{"model": "image classifier", "image_size": 32, "num_classes": [31, 12, 12], "norm_position": "pre", "parallel_block": false, "moe_every": 1, "slots_per_expert": 2, "layers": 8, "loss": "cross_entropy", "adamw_lr_other_params": 0.0019}
Rows from expert 6 of block 4, named by matrix and row number. Rows with one number belong to one neuron. Each number is 128 + 24 x the weight over its row's rms, rounded and kept within 0 to 255. All counts start at 0. Numbers have three digits each. After the name is the row's rms in percent of the matrix's.
# up: expert up (model.blocks.4.mlp.up, 8x320x320), inputs 184-229
# down: expert down (model.blocks.4.mlp.down, 8x320x320, transposed), outputs 184-229
up.108 119:108154179158079121142160126103165150141136101117132127110149104145109099122156109123100111113133144140185138095128128090103139123170135116
down.108 122:194111177101125139162121145121151144115111083153150177155104129124117108131124121114116146140139127134152141150171127118067119130136108115
up.109 109:104150177109163118140101108111128142123104086141136127138149141102178147103098112139161094108141098091127129157126147149128162127100131134
down.109 099:144123082143155121142108180147124125128114135110147140118153186112108092145088141173085103136133174171125179119130141109128137107155129174
up.110 098:107135133186124106163113093167096125143146145095140129121094130096136113159138105092131079126142096142138098101115080083126109116129141127
down.110 102:143149151120143143107168151107160108147191096153113113115170136134145133135085076120122133096109112099067147140112157135112168110128103153
up.111 095:122158141117120123124162117144145113136139109158118170125149130139079150114130074141174094117144158118144123139145156144116133128097132107
down.111 095:108118091183156118120131143157129130104101086094074149143108094159141124158104129157129141143109138090129121110164139120125132137104124156
up.112 091:117096082131085164122096116143159145136167125097149130159103148122148124153160132123133103141145136159136113103125140161129142093113138076
down.112 099:152155159127139080148132130154127176177142157142120122107123184126123121116134144109118149095094112099167138134140090102168102117075138163
up.113 084:169173117102115110155143106091161120138125110104158145139136135144159136149150107108133142123129126107106168122102126121130142129115153169
down.113 088:129129118126120128098111113156126154132143115119141120109157104161108165093142116122142154151110157108131116112101108151152082104105137126
up.114 106:102143145168112123105114167081152192146139170109140191127176107127096116144159104165145107118179105145119139108156117146136158118128084121
down.114 109:109068132168110133178123168095153113130131118109138113066125095096109116088122139127113078152170133145106164129124133111131147094140149123
up.115 097:186112122121106130109127124124146128126122142094139107131178111087144135124093097150103122131140138130067195136131108109144134123119159151
down.115 098:161138154103120131155132101145160170156138136153137118167104171135124131121144122095116147121133123098148153149116149155106165140147117099
up.116 105:187103161164106136139151159149128170096119113118146118139133115128135165108115112125118108106132115139122085121139094154138129115103127180
down.116 106:141121118122142151102106070118109147171155121136139131099066098103142124121122178132153114127182149137137098145107124130118121167093163121
up.117 122:133075127091124131138142136138119130113132145112132073130101140185108151146071119137154162091125119151147145130136151129105140169182148098
down.117 111:174117178105136129078147139146100122146113144168107132143178123111119101140125153066144138148150144143119104131157099146124122103125157143
up.118 084:134083158129089123129126092131155092126089144148108134122151116174069156122094123132134123125106125132078121139138083173173155145178121139
down.118 086:153123124106150101097143104124126152065091165126146150126158079124121141098128118088138165144154125110151152149122129152132081141139121120
up.119 111:099102179183076128143112139150161148104118144121106116089122116106115106144116113106113102141130157101160173134168119178104134151134173112
down.119 112:120122094126147102119107096169119155097094109138098120119143162085087127153119147091124127129083128115144061125161116142115142140123130133
up.120 127:142121112136129149101121128108127150124130151127106095165114126148118127165129148097152157140109173110139109104162142127111147171114129125
down.120 126:138170130168127122132135144122152120163095138116116158123124129129127148117124100079134168141144088151141152130153144147116127135135176107
up.121 093:125100123138118109110152114104119109080148104178129120101114153148123138142124121151131117120100087102126120123143122157141142084132110164
down.121 095:093160120110137157147126126091074141124110146105145171171133154157123165143085159148133149104100126138140130117127142134147102182139164146
up.122 116:111110188142155112142104085121135129116109157156161075143112142139141120114118136142068138095145103139140136142094081138140114098141109114
down.122 133:066120114158157120123106160132128121143194110096123151127149129124163124071119105150102148115155117110128150100118158123148120120158141117
up.123 123:132141145137126097118129162139093085085120123144143171129072130134134133135111149129092062181148120128114170135181170110150106091155105094
down.123 109:103178129108108127122136098123157149171163144107163110128103165158133122110142134128130139133101093146107152138097120103123127122076126105
up.124 091:134088132127100123121153167138152121122128116111130112159119119105117129148158104122111150115136129128106146149126104118125123106112140113
down.124 102:161098118154101099105096143157133169102147121157149154122180171137090136141149139103145137135162136176149149074086143118106088161141131109
up.125 097:098129095142104132122111171114166132100128149100152144132135143158139125164138100154144129126154092138143124126113141106104111119162106105
down.125 102:116159174086139116176139146088166101122116110102129121120128111133113074082130139142133163159161152131105185136109145112116146139122079099
up.126 076:109139125138102107134127085152150133126101101126115154152119114115124123127098127139124123128124154142164106166078120129128155148123096145
down.126 078:074112126075134131146141107137129146121137139107106093125112120193132149136163095124119148129112142106119109133117085168139197135139122115
up.127 085:115120132121103108150110166129107111109116107090084149156095138169133158104104135081099119089169064110124137105118146120149122122094118118
down.127 090:157154109133122122161112130165128131107100101109111134161111104113099124122142137109144087142083139121119151088094135149091117166172146120
up.128 084:123147095147116155138096107090150125118078168156131129131133134107145108082106086138135103113107116122095104148150102159110145154158133115
down.128 098:139149104102127143095148142136143149131164110140114103150169114195131153138112141130128172117113119183124137139133102103121104153128149129
up.129 103:142127131114122124167147100109151115153122092111116134131144168124097131133155110132126146114120102166095125140169138112094087128108130098
down.129 110:096121097146143110121125091103126104113114144110128080127138092172150125128151148132111117102127145141144165115120109142189147133111131180
up.130 087:096110166125106139102097116112125122126110111138129137144101115149154118117152116175116140099102115107123116126110158143089102162107142065
down.130 085:089080138109131091145100153091156129131155132178133130104155120161131113127139109151150179136156107171182117147163201147140146137108118099
up.131 117:158119160079158134138113123138137129112095147143115115138119118143168109108083108157127099104171145144106172110202135116112113154128175123
down.131 103:102140167160198120135099111141132136133126119144114131139149127128096115129110117137153131121114118144123131122155122129151105073167103145
up.132 101:190134141186141152113082113145122113122138093126126083134093146152134139146124122118145140167099147136079132148139087172114132170152122137
down.132 100:139147118105155111116142111116109163132170169127133158091146112098115117135136148119099124112105142147124111107110165167154116090126142170
up.133 102:179096096116135132102100110117169122137169106118113126129086148160143118141092171137126113119146092128137150117077137147153113155129136120
down.133 094:107163146117119153146130107128117126150128084150092145168154157155120148150112134200116131116118122074163144139101083110098142111174151140
up.134 109:129128133133125153094111135144103133119119095092112103098133167151078164128105115113170137161087177147168177137144107193078136105144162121
down.134 100:143121117154179075113123117151076110101136138168123140103100126076155149137100116155146142118103088107125098111101120151145108104150126148
up.135 081:128091151146135119133099125123144156118090101117136165099115112112134156161101099133168171084142126114131106120073140129149100106113121111
down.135 083:127143100133152152106115123145149108157113131099124136142135170130134173136136128149120125121122126129118107135116136185154105156125127096
up.136 113:129101113144103127173090102091105183148123107172109166157131109159133138110143132144164134101136134110130091120132134143125117123132137075
down.136 104:094105103139152098151150126137099138114124144178149136146124103068130128151106123082167126132105119142139104087108092148169112123162118080
up.137 118:128126147141100166120110116129081144141139099090119144146165087164120152146170105154132145118121153085122123126130124136080149109128142117
down.137 111:102148111148182169137144147103138130175168124123105116140113135109093104078094149107133095163134155141106149135164099154127068131117069130
up.138 111:103145138153113119102140137131102129162108178137130142089078106122088178133121101089138085059135131122121092166123124142149130150147135112
down.138 108:122124153099099110112190120166110104113157117096127078146154157090139121130169126118113097148139125116119122124079123130092075156125108161
up.139 097:112129131112141166112116118099174155125148151132175170136117121127113144119140115134134126121097138099098187089125123161127140143133142129
down.139 101:180122109134129153119115094094124097076125130125147123106150148132137098163139094086122122137105109140127157137124099145134097136134118103
up.140 098:117147138130135120154053128150081089076128140137160089136139158121141142123125138159107098107100124142191137148078167123101122123091091115
down.140 108:128088123151146134145163115128110147123120080108132106114075137114161099117125082140089123101126148128179149109139148159163134138138092136
up.141 130:085171141073109133115126156148140123097105109120123163138104126126139140092116151122126133119117102128152142089113142110089114140113160094
down.141 111:120100132129108101134140154115138141096130085129166132137129135118127087126150188131143090174081134123136116106158149126082110128128091115
up.142 095:134149139150153076111116102153134140119148137083109100086144118161130134138126160107140139160157104142120138123153162139125142120110116178
down.142 095:139107119160156147135075116122135092161128098167080159130115136128120125115120098120150144117111109118101092075115104168093058136157125096
up.143 078:148129126109126107131119172179153149131115116148161135097159082133131117134162148106111131160131124119086122097129146124110128112110156125
down.143 082:187094104120102107109160100136138105123144146111141107122133189116129120125148143124101110141130132119161092152128123145161072081116137156
up.144 099:125103120157156090088100117157117070135156093096111112149077076138154116136130113128072111131128104111135144137146156135170114099149163106
down.144 090:160106152128122105120111121146139113149176134083115133131141135113115128115164119163103107102109134105119141107104132091152130147153159113
up.145 108:127146134157119155100099147103141150121114113124121143119104100108133154088188129100142101146044131107155121158120091144140106183138089169
down.145 105:107120161152167152177154111102141135121104118116138123132110108133148124170160121127102107148199110113113132142153098126107188131131133113
up.146 092:081116155132164106125148109142139115122109122161106110143143118097170130133182071123115136168123111129110092094107172127109130156120109120
down.146 092:120160171140128136160159165135121120132165135145170167119147105165104127101119178107135110168103071095138107125119153150144087098130134144
up.147 096:179119132122103135116119126137150154082096148126107122149115111118146105136133125112099133165119154094138135156118142156122132105158154139
down.147 097:170130136119109102116145127098114123105110166112154096122155124111139135117146108141129092156110154140069138089118119156099092127151144174
up.148 111:101156141151104144113158137126157096154124152131120165155158134114136093143126137135133161139157145057131116152153127107146124101150180121
down.148 098:104163173058090138142143083136119163104116132136127124145125096091132133152116162096144128142133120130116131137153103115108132096155156118
up.149 116:107129126131137129125136132111146111107083146114129139140070126142151139118154123135133143131143130161156129140117110185187127147119097147
down.149 104:088163191135157123122093183134148129125153123126099144109103126126134146130163125146115177116125159114171098086123093161121110096139085076
up.150 107:086096101173111137098100148109123117108135174087182124102104143190127126102129126096123114121117105078101176113125115151136090114128128072
down.150 102:169131158111141122134116129128149133124104087171130120143129140113114143142111087144172150151121108140137103097140132155149107110107149133
up.151 091:168098144106158168120166107165117118132136132153138150100146140129144122142080099124167145125104093137108151139127114148104123137148148150
down.151 097:125164127140118137068167100176107142157138116195128108126137105152130134161097122124125063140117144158109140106106124146118152133094114129
up.152 087:103157155112114163108102119128149114121163137157114141124134131142121138108111167132125135136149127159156163151161107150160091099095140132
down.152 086:096104103121131113165135122087107151149122098087090140167147135143137151090126111132138155129101149130127128098127117124131112137108125106
up.153 102:144134140114126150100131122157128124091115106111155144129109131104132136114139120164111136112129084113148125122086147086159116112150146118
down.153 104:105132146153144153108126126123141149044158114127117156135101111165140111139100151120139139142124143148139092121116130104105123107116142088
up.154 126:139123118114127128137102093072126147160150134119154141186124076116121135148118156170124107151126136134141137147107121165130134118110158142
down.154 111:121119112113146151124126147129132102137161138119157133153126166109128108132126090144120141093136169107110129113123152097093161047156136172
up.155 074:142126161122088094168143127099115139133118118109100109128149094122075117105075145094066150149141166147142131150110114112113144160176131124
down.155 083:078100136184106126144132144109131095121147151103114153120124111145123168085142155082152160148157109158089149115119137115116113138117092128
up.156 091:137116126151154134104139144132118118165135133135148101120111101132114118078081110111085125113140119106131154125106128169128105104123165143
down.156 087:132122091135107112150117151144098113083138126121066151143123109182128140111124129140137119131144082162117116143153109100144117148099147102
up.157 101:132117096122105159121120133101142141136107138133136112134145082137142123144118113130087169120131147164115121130144169165157150170114121139
down.157 103:151132141121152132160102138147127150125120148132126150119120122099097097139102133157052098158180106147155137126110176114095094122171183115
up.158 121:131110116122111104166145122119097083123147099112114080151101119125143148140147110152094125147081104123096153146117152130125115115146107124
down.158 118:186130162160117124118134097118154141142135120157140118150099122093125125186124128111115126124084164106158125101121128144111092134153138202
up.159 085:129152087129095117162170135161114153104160128109123147121118137139130162101106077146132152138120112133142143113116152190126112132177164135
down.159 091:149168120112146188102185181077113094085167151091131114154138148152099154163121138133080127141127122123139107106144100090143142115136138152
up.160 086:122089096115109120103139115163131166146110131146150137125098143174156143112144121158086179131109126123124137098127166166111121135148118161
down.160 092:150103109126133095135097135125164092114154102158124094126170146122144147137121090094160119100125093110137120152155075154137147143146105172
up.161 106:108125086154092097059155132126132103136147084095132105129143157139173131133092113141091132115103116162140126097136133138132122169093138127
down.161 105:114135141123137137144085123057101140091059138170103115120105099168094128121132133122123105146115162127087189145153139139141125095124113116
up.162 089:150132117071155140145148087155129116142151116176181093205085116169111161181115107193138148146104110103150098123121165170083151136118166145
down.162 097:117129101132132120106169108116104142164112139115128138134106157127174123159128135114084065118151168095152111148135140110167116162155138093
up.163 084:127122164134151117153146113173106096128096128147130115113129126085108104145149126113096111119141128129116159113100124132135126113105136127
down.163 102:148102133139136121108143113134103154137149107136141174118151122130112117096093133138095132149136133158143077058137153090172071177120144155
up.164 076:159121119115095143139154139097175140120067143126133108152137149136120133133103076148154154097079138151107095087170140105148128149128120070
down.164 085:118115144131124109121127120108148110095111065095125092138138129140149146118139120159092161100151105133116132134130152169125128141157140118
up.165 086:129160100084060144168173117122158124120098099175142123131112147161068113161142109158094070145130115161169094147099147135130121112144118107
down.165 092:178125128130100163086142075142107152146085110121124153104094168116155121122124086173110092143148162116151174094148156125104128165127114144
up.166 098:115133126122147141128155131101120138076092124104157112104112136148136159139137105102120112160149091109136135115110101123133132140128146095
down.166 097:131103110120125130085131180137132155146113122112097162128192106118137123144125138100138148094140130165139160090173134144128152139107094114
up.167 088:141155103150135162179091069138127135099188087145183114163138151113154125144075148105137121119128122093130114138153135132114115130147131152
down.167 084:130109136125138108095140119124122128121121144121119108127128138185075125160119140117108130083112144137114130100135142127141116168107094147
up.168 100:075111106126201141140124163133168146096102129102142119073111116100133162086119102162142160163137091175142095120174134143113104159138123132
down.168 097:099099077136137127185120153144126111111150117111067110114101150119097088185113140138162129166159170154166133140160110159116132108119136084
up.169 112:160107121129145146094135105092139132125119133107128084141156102141153098138135133089120154145105157119144118086140116112081140161101132108
down.169 115:092123170093141153136075104087112113101109165114157143098150102110124144125161137104123123123127148142105140126154152111090087146113106137
up.170 100:128133065145096123136119101140112105124128139118209110077116141126113108094088146129178120115131119166124150091116119114163140099108148134
down.170 099:143129145131132148140153174116157113130120099156119125104120167105115113058118141133130125097100107133130124111166143151156140126152129151
up.171 085:120148108077144098159088144133134123157124140137156141134143163150102156119114082135143126142139160115153143131134131172136108119155149127
down.171 087:180102154119119121156147124135156112146179110134128150113154108058123121157070090092144122094085117119100107096150115102144131068126167141
up.172 085:088119153108140101134148104152107127206124120170103154144133107123106106079142159105169131133094154110139081171094116127144156160156158146
down.172 088:104151116131132065155121154120111136130132127107154123135136085151122165119119156168098146135127138156154149082109132134156162103126100085
up.173 101:122097102145082139109113118122134138142133098130115142158139129115109126142138125138109191107179120104155118109075077141127110131102127144
down.173 095:144157083115122093182124133124099148122146128132115136118125131135121160142136104110173173124103152094127105139172132118106113116126136135
up.174 098:086131132104109161140110098153126118127117148135111153171123130159129142118088094121161158110113118114109132143111123151154182069124170085
down.174 097:141131146130122082139098143124045104100116101112104113120145110107147103143169117087124111124106152115142138103158117098139125129140164153
up.175 100:136125146172107116130164138128127133129115138173124115139122120134141136104142166110104064075094144143130095127158106127116158103123098108
down.175 100:141093148159083163187140166154172130116116126131114119090128120080134123126127138125164111144150189112096134132132138126150131090128175149
up.176 095:130153143127167149118113135153135079164116138078126135141146134105108132130154120127092142106121183134091174135130095101124093161138122125
down.176 094:125134146129117108107137110129118146145131114139113109122138132119149121142135149110172124126117103148115126155132099148113148110179133154
up.177 103:154132136109160127146094122141142136132097126116132107138130076093136136122142108173191120125095151110131149107146146096120111110120137170
down.177 103:093161153149138131095104133141144098121128129179100129162141099131108128145159159173153135108113099115143155150120100143136156117106149127
up.178 116:133109116129107075127158103117116180103125138161095136141077141091103127134124126152097129141100144101146127128103134090113116128108126121
down.178 119:144143121113139154136136112145154117138151115073160122152130151114122131133134098125108128145141094157143133117126120101150139159135102101
up.179 125:138145144118163128117146128143107110100137096165135106114098137164082133090154085120134136134152113141167156110156136147186134144144105150
down.179 113:128111119137108130151130127145101113141139135150079123112157142133128129146119167176134166118092134100118099133126120137125087160119130105
up.180 094:103135106134131141151132103190143076119134116111108102132126117156138127095115137147135114107172148104141136144144140102123170172123121118
down.180 091:118102131151101157133131107114115125111139094120090163121082098133146125160128159138078170133153149134106132160143115147119149102164087148
up.181 102:118173140150131171129097140113140180095152154138138095097103113181148148070113130100090114134116168153144138103129092151125126144135174167
down.181 098:173087163094120157129173148110086155135136110136128137122110098108151128114128139174172104121145117177115119104100114185127133129108105102
up.182 112:117081150155126148094160137113168135115155140161116071142120144161142145138098145124134098139148131129128115134128155155102116098104104064
down.182 107:100117144175098155086161089110181108132128139130118099166115083123113097116160120153157128118116117119137135106110147144126117112110093129
up.183 086:129120177149096155104116127081156135144115143149139115122075113111124100130098117141157153132127081126100161140109154129145150144126108134
down.183 086:141113123161093139079131171142192127128077129130105143119119184104130145106155138128110134150124144115122126111089150142125158153144113079
up.184 096:081110128174109132121141142147130090143089149109143114166142119129122126160141099112134138093138160119113163136164119153121115125109101141
down.184 100:142140155139157111119128135146105133124153138135092158128103144115081117154141090145148154147131135158163130100134107147120152115154165179
up.185 090:098148132174130133122131157106127164160142120128150113089123101167090133155104139158156147125153134128095138120116155138086132065199097152
down.185 093:126149141131136137129109074146146108094074121127147122136079128102163111072138121098143076140132128139154116104139135147108117188132122131
up.186 091:094119113156147144146136166161077123107135146144143175092130132144096124114140093110159155119137153121101084123145098120127122116159143134
down.186 092:124095168104122079121143137121141136116112135104117108126117183141104140143106104112086149102120110121126082110118099159111104132110107177
up.187 098:138114185079124073167134094149117146124112119138116086160142144159135159139120087122140166114147092121115099162156140124120130100123158126
down.187 099:076101122126107128118170199141174147124214135117109132153132097088120142102124159115145133088160121123177143137127126131095127111116115145
up.188 089:130123111146135110111107140137144102147112147183138109156131139157131124170143122155151177134127108146158128105101121056145139149130171164
down.188 091:063110132135117135131158130099163116123101133134106128114113144123114103125102114113123110120134124086122123133081134142144108099135139117
up.189 101:149101091124116143145081130109154119130114105165083091140071114161055084095118113124154126099123132139132060165112103130097137094127139169
down.189 109:156196142137096111152126133125137133118099108121112128139092158124156137110151125149103147163126178175142127115115103122099136140141143102
up.190 121:150152134119158110136132131123090156132112112152131148146107126071145173119129103069146118150114174141144152108122130121137160122137112123
down.190 118:178139112134149111148090114132112116135122144112143112110119155123129144064165158149126119144129152110069108119127197161101179171141104132
up.191 087:086137153132166138088072111146148116150117112098110138099160113125105112123105176095142112087122102124133100062146131156150116150138126095
down.191 093:122140093145098139169122167086086132095135105164139132138137125115123103124140149173080088118112073112145137123119126108150141114126129147
up.192 094:123065105105128119152103150122125118089083109128141161176118147137101149109155121126112131124115102167079110177114142102123100088088135060
down.192 096:124155107167145122124125145145149113157120111131141133130110040087119140108143083110128129083117153146136120081148160112115105152107177073
up.193 093:087133114114149143182119121117107116098095122111172155131099182158099136103093143096146133146134108142133131141101147099159169150090176087
down.193 101:110123122123090141116091122095147112138150159151134117131143163142121131156136144098109137111086165152085150148144106111152156158101091126
up.194 109:154135170139127143129130138135134150128145131108173091121151132070161159133097099093123076159108134142152105094103121117129123154125153138
down.194 111:112106141128148128091136125129136134114142103126134114135098131099117085116119117155150134115117153133090136116106104117148112150142104125
up.195 114:146164115161142121103118139121097115123087138139121134096143161163119142132107106102133119165122119127127146145141080150109114105158154061
down.195 108:192133137120116112127118110099100159144106107122119096111164139142108125145111122158154147142128087121122126126137113130117113143107085134
up.196 086:065094129159114192117104181173172122148088097105150137108148110140111093160142161175140127080139150186088135112146132172115097166112175117
down.196 091:097139155151141116095113124115101111107135153156112181166085093121145107143155154144087113099157113137102140152143132074168094139099089100
up.197 108:174163117130120115177133098156141091130136148139132100094137132107090103117130139101136102102121128182181124126130122102140154112156145099
down.197 108:104145091118145110133147142142113135157161127131126112129123109109131113129121159123129090121110104103135115123118157146107151105125135132
up.198 087:121080115109158122115121121124094136082088099117118090112154130122108142092117105145151137114111077117130142121140129085132147119130162129
down.198 091:122129137126087122163117127124129121110146140098131137115105114118136133128129148180115129122111128147102113135143106105134149165111116070
up.199 105:124152088123136202114160133079119118151160129158154103094084141156157115150164113153182102125074124123146121126131133128125098127122098137
down.199 110:133159144126117119136129163159140136101099114118074105105140132165114119142108130108125184128127096161106116113110160156165079121077110140
up.200 100:132085127083147099163118146137093126134123098152151118108133186154139139143137096126204123137120107175094072133102168129167122148115111097
down.200 103:111144126132148142080109141109145132117117103160162126153162113141106121145140129116144135132104110105152105106102131137122123178139087124
up.201 109:121089172149120156133154125053136118119134181167138147111124149160095117158158087149135148138150133134156103144108124146141151135137128137
down.201 101:120113154108118134144132125150135122113127127114148129124108126142126084127147133085106173084091073169140148091089172152102103135124191105
up.202 085:144155122116171110144134105098211153140139113117132091134107111128141134146118148121123140128163108155150159142104109140087143153122119081
down.202 091:130106105139155123136117145164114125130152148162121153138140119084115120122175107154122145160099132161113135126115092145134102149085123162
up.203 111:129123114114157178180139109136150095117135128143153131144145137148102106138145136115119109146142085147144102140120124148105146164100106141
down.203 102:105130166130148100126139110102139127094145131168128102124135149126125127137084112102134147143096123128164135140095127079135094107123173153
up.204 102:150128185119137128116131118138133130153135133165106116161147126097090146124155117096082134136129110085122140160126155122105171103135126152
down.204 101:178096115145140149085108141140134121129158084108111145137094147167144108155073120100104132097130154094125118153129133121149114112112134137
up.205 118:120175141116142122155127127131117173129081152159106164134121143184173062146148169130167142150149079187140122134134107127182124154150138125
down.205 122:109127091126129119085137137094114104107163118123132122111128149204123126102134112104140117163138173141110091111080137128133129137111122098
up.206 105:121140132106153118113159143132128105134147083120086100101169148130126132130147162138141118092098167165142149147128125140132108099159164101
down.206 108:086088150156154136102135134083085137119115133108136163111104169145130126110109134123146157150132112125128112110152122104116117133107145133
up.207 108:120161173153076128135100105165145073144152113122106116072098153106148126170094120121121126087121093106119099146146074126101137157100140134
down.207 108:129139110129165133148159095152138174119142134141092141093164219124112115136100147092157081125101171157110135170163102142088140131122126097
up.208 097:098060104103114143133142125109127147164114117140108151128145133125100096144189087117121129110157105158140119140145135160091127152148096116
down.208 091:121145162171150093137133114175129096087098139118096167156150094129089104143146140128149096134108136106169117151144102158145169122151166142
up.209 102:136131087128125120162108123139125124096125144136090128082160143156143115128112137104125158126147160131081114116127058118116114130108136112
down.209 105:062112111131156114131165139125124114140125147127115122123116134095126130193120155087131172101115159172127137139131121132127147129159107111
up.210 097:132124118103143100142119144131152134096131136120154143118123140161122125125081163148138083091139143143103099129122135163180125142130156155
down.210 101:116134105142148200123175136109074123140126134088129108134116125090133169113184126137137127098139141136131139088109143118122121130132110130
up.211 093:122117107070107110077136101128114102159152127123135080140117103099131121148155146149112120138090120149129082112155130124094105141112096132
down.211 101:128099141152149101128107094157085123121137118155146103113102122174112105159136083102121152117145098145118142132117118171095135123151124108
up.212 125:094095143126181150124145132144113134130112110129098132138115151124137138145123143060159094110103112110125093088083111107124127078097140134
down.212 111:095129119131119146119153093162130127184143108144127148127123113152129161112148137128130129135122167163090110120124110134089149132142078141
up.213 097:147153114126164136117151092088093100160122176140120110091129171126107125169157151119124117151107075155091075118106097142147121144148147134
down.213 097:133097112176120128131168147118091135114140095113127118152093180139125098102087111130124148145082146092150108121149157144165136157106101142
up.214 095:110107113172135149084139103054137113108149114155094155154131134121127119108137139112145107112085099152145111100135137164055127142124086129
down.214 097:102144115114136071173157150105097132135136140145157099120099124146131080097122154118126149136139136161100148121104087121129121126130126116
up.215 107:142115156145114125119138156121143133104113116147140123164163160148099146132159105112083160114184132125084143161138123159079165141099140091
down.215 112:133132130167125081119108094108109133116169119102099154094131120158175094162083172117103117140190141110127143147110134111120143090087103116
up.216 096:092113148134163146153127124085129141131127143097164142144109141078086103110105115139120137150106088153090054114156112149110151128126142154
down.216 102:085076112122130141132170154133141126126151124138088113114099095135151118130132146132119153096178112121160154123132084101154155114150136119
up.217 100:136157100115121152142151121120153107086119138119127144178127116115139155113089104137128151118153117136101078160160129151131157092138130134
down.217 103:107171137130092117144138115170001143181132131101111120114139109081119157110107158111107177137130161108139155131156120143117117129178081131
up.218 099:120088123096089128113130135129155147095134145146150116142117137170100105148145183135143128130129112102118148173103126114093102104148116095
down.218 113:132109132172140173122138121120060113133119077083194113121116097113149119095104147151138133116181112158116104126115128087144110099164111117
up.219 125:123153100127141148149126103122120143081110131095158107093112154191139119146122112138163161110193136117082137132133075132119068150128142118
down.219 119:139163184151107085126140170176156084148141137104116135140136119115132117116153114138143145107119156141144121103089161203142189089122130121
up.220 084:113098167179109132085151163111163107117116148103158123122202081126134144143130090129173128114139099162114153125122133107133141118106178128
down.220 086:164159109124110184150096136185127144139128088123131154138135146143161095154097135148116175176122124127063134127159149120120120138173119134
up.221 103:140105148152131106143100156123084126108114115089129118159086113136170136105135117124130100135127111164105169152134128130087156124142127126
down.221 105:137109119143149092173148139078075108139156132156117148135115118149123147120145139113174181132086122127090112130141066123163119122109164106
up.222 116:103142124112155122083127152138110125142185122128072152125076158086117143129147111144109172162109098121092140147100113122131080116138100137
down.222 113:145131139140134141148118108151084093124140167091105109142158079162120181120148146136130111094107187156125141102110113125131141153162103151
up.223 103:123140118101136156125111129108152198126132137107131114116148128130100157102089091184135086140116114129079118136109081149119155115135131121
down.223 101:126091180180100145143125135136161152118169139150134103120112098132102136138145115094125172143144114130122146114137098146104149122106108110
up.224 127:145149181128117103166123110134127142155096114079150108180161149082115114092106136145173120101132133140069097163148108127178161155144147110
down.224 113:113100130123147124114092115121152159125119080160128114124110129111143127145178125101141165131130119134152133112089141103130175147125110140
up.225 106:136156186145114151116106104146140120118103127109155130094144124174118121154142107124105143182103098152140145067145094124137123121126142106
down.225 105:138163115153122149153133134128179083130110131120124060131131139128172146093112127145127136164132130159137157107101175138133110104128141131
up.226 105:135158143165150131115137117106172125104130108101109125156150102150137120152146139148177152144182136079159103083127119108141104144123085091
down.226 112:131154138125101121116155146119127125136114131151108130147160101119147136081186089166119184128113086095132107124114131161165095148105111129
up.227 121:081089161141145128143098135111168138167123145107159068134167106156125110110099153167158088125138130146146103161162119132152150103100124136
down.227 114:145161078181121113153125125121148130143140104150085136108104099126126122120133164130124138134144147156097162119141149129061105148083140114
up.228 099:111155096126116115159124129151123130114146147127155083123142150119121110112119115114144144095144132070100108126093108117134151117097143109
down.228 100:135128171132101125121133119111065148145124183123091138112137120184133130105155137097134126129108146119196065130137097132117119103150170181
up.229 106:109129124077219144095085098139093118131108135156121121126111121146142124145140184165195136144109114106188129123117109128129165148109086152
down.229 105:120179141120140103111129123151111139115155091140107177131131156142167123146140128184127172152139120142102107121145112095204104138151137108
up.230 096:161115132100170124173087137153113091149103153115101091131121141120140136134131154111157163116138093155103139076095140158144138107121105145
down.230 099:178174062139139147114170077114119133089119112175137145118106203119103146083148151093094112133110181189091132147149159104107130093120114165
up.231 087:131128162162110104123148142119154176183144144168161166104098125102112175113091107139064104125101147135158149148107113142139118135143175135
down.231 087:129111110111111117147131130132109164119088155129140125134096134108152114145113123139174114144128142134148109113123115158131104101134137171
up.232 091:108150126131151162115157166129168102128186098133099113087145147140142149177140126133179153197106108143126093129112130120111179087172160119
down.232 098:112110111072084105085128156133157157149082128140135127124139126096127138143090113145119135136152167119100146125115119160115154130130096139
up.233 075:136102190096161117151112160127127165137134159149186147154163125100153145172084126143117092141139128140125157161125129124103098137126106127
down.233 084:130137116156160089139109137132117094128148110111102153096160151125124147105110135112101151144111106180118105116085110101118108170131143128
up.234 088:128114152146123092165142100139133110139135125151093138139113127144172152168130133109087122109130076153116144142113120117092170185153110083
down.234 093:112133107151112123092146115110125103151128118100167121147171141129115123104091116140149127133097105133115169158135144132214128093148155193
up.235 117:156101143137141134115121151134115112130113148130144136126138127100129082089125125101165141107072120135059123124135129170145107155123110105
down.235 117:154171157161100087139144083153114162076138138167127133125141098174162149166195126116128169139106156146109103126123191131170160156111129137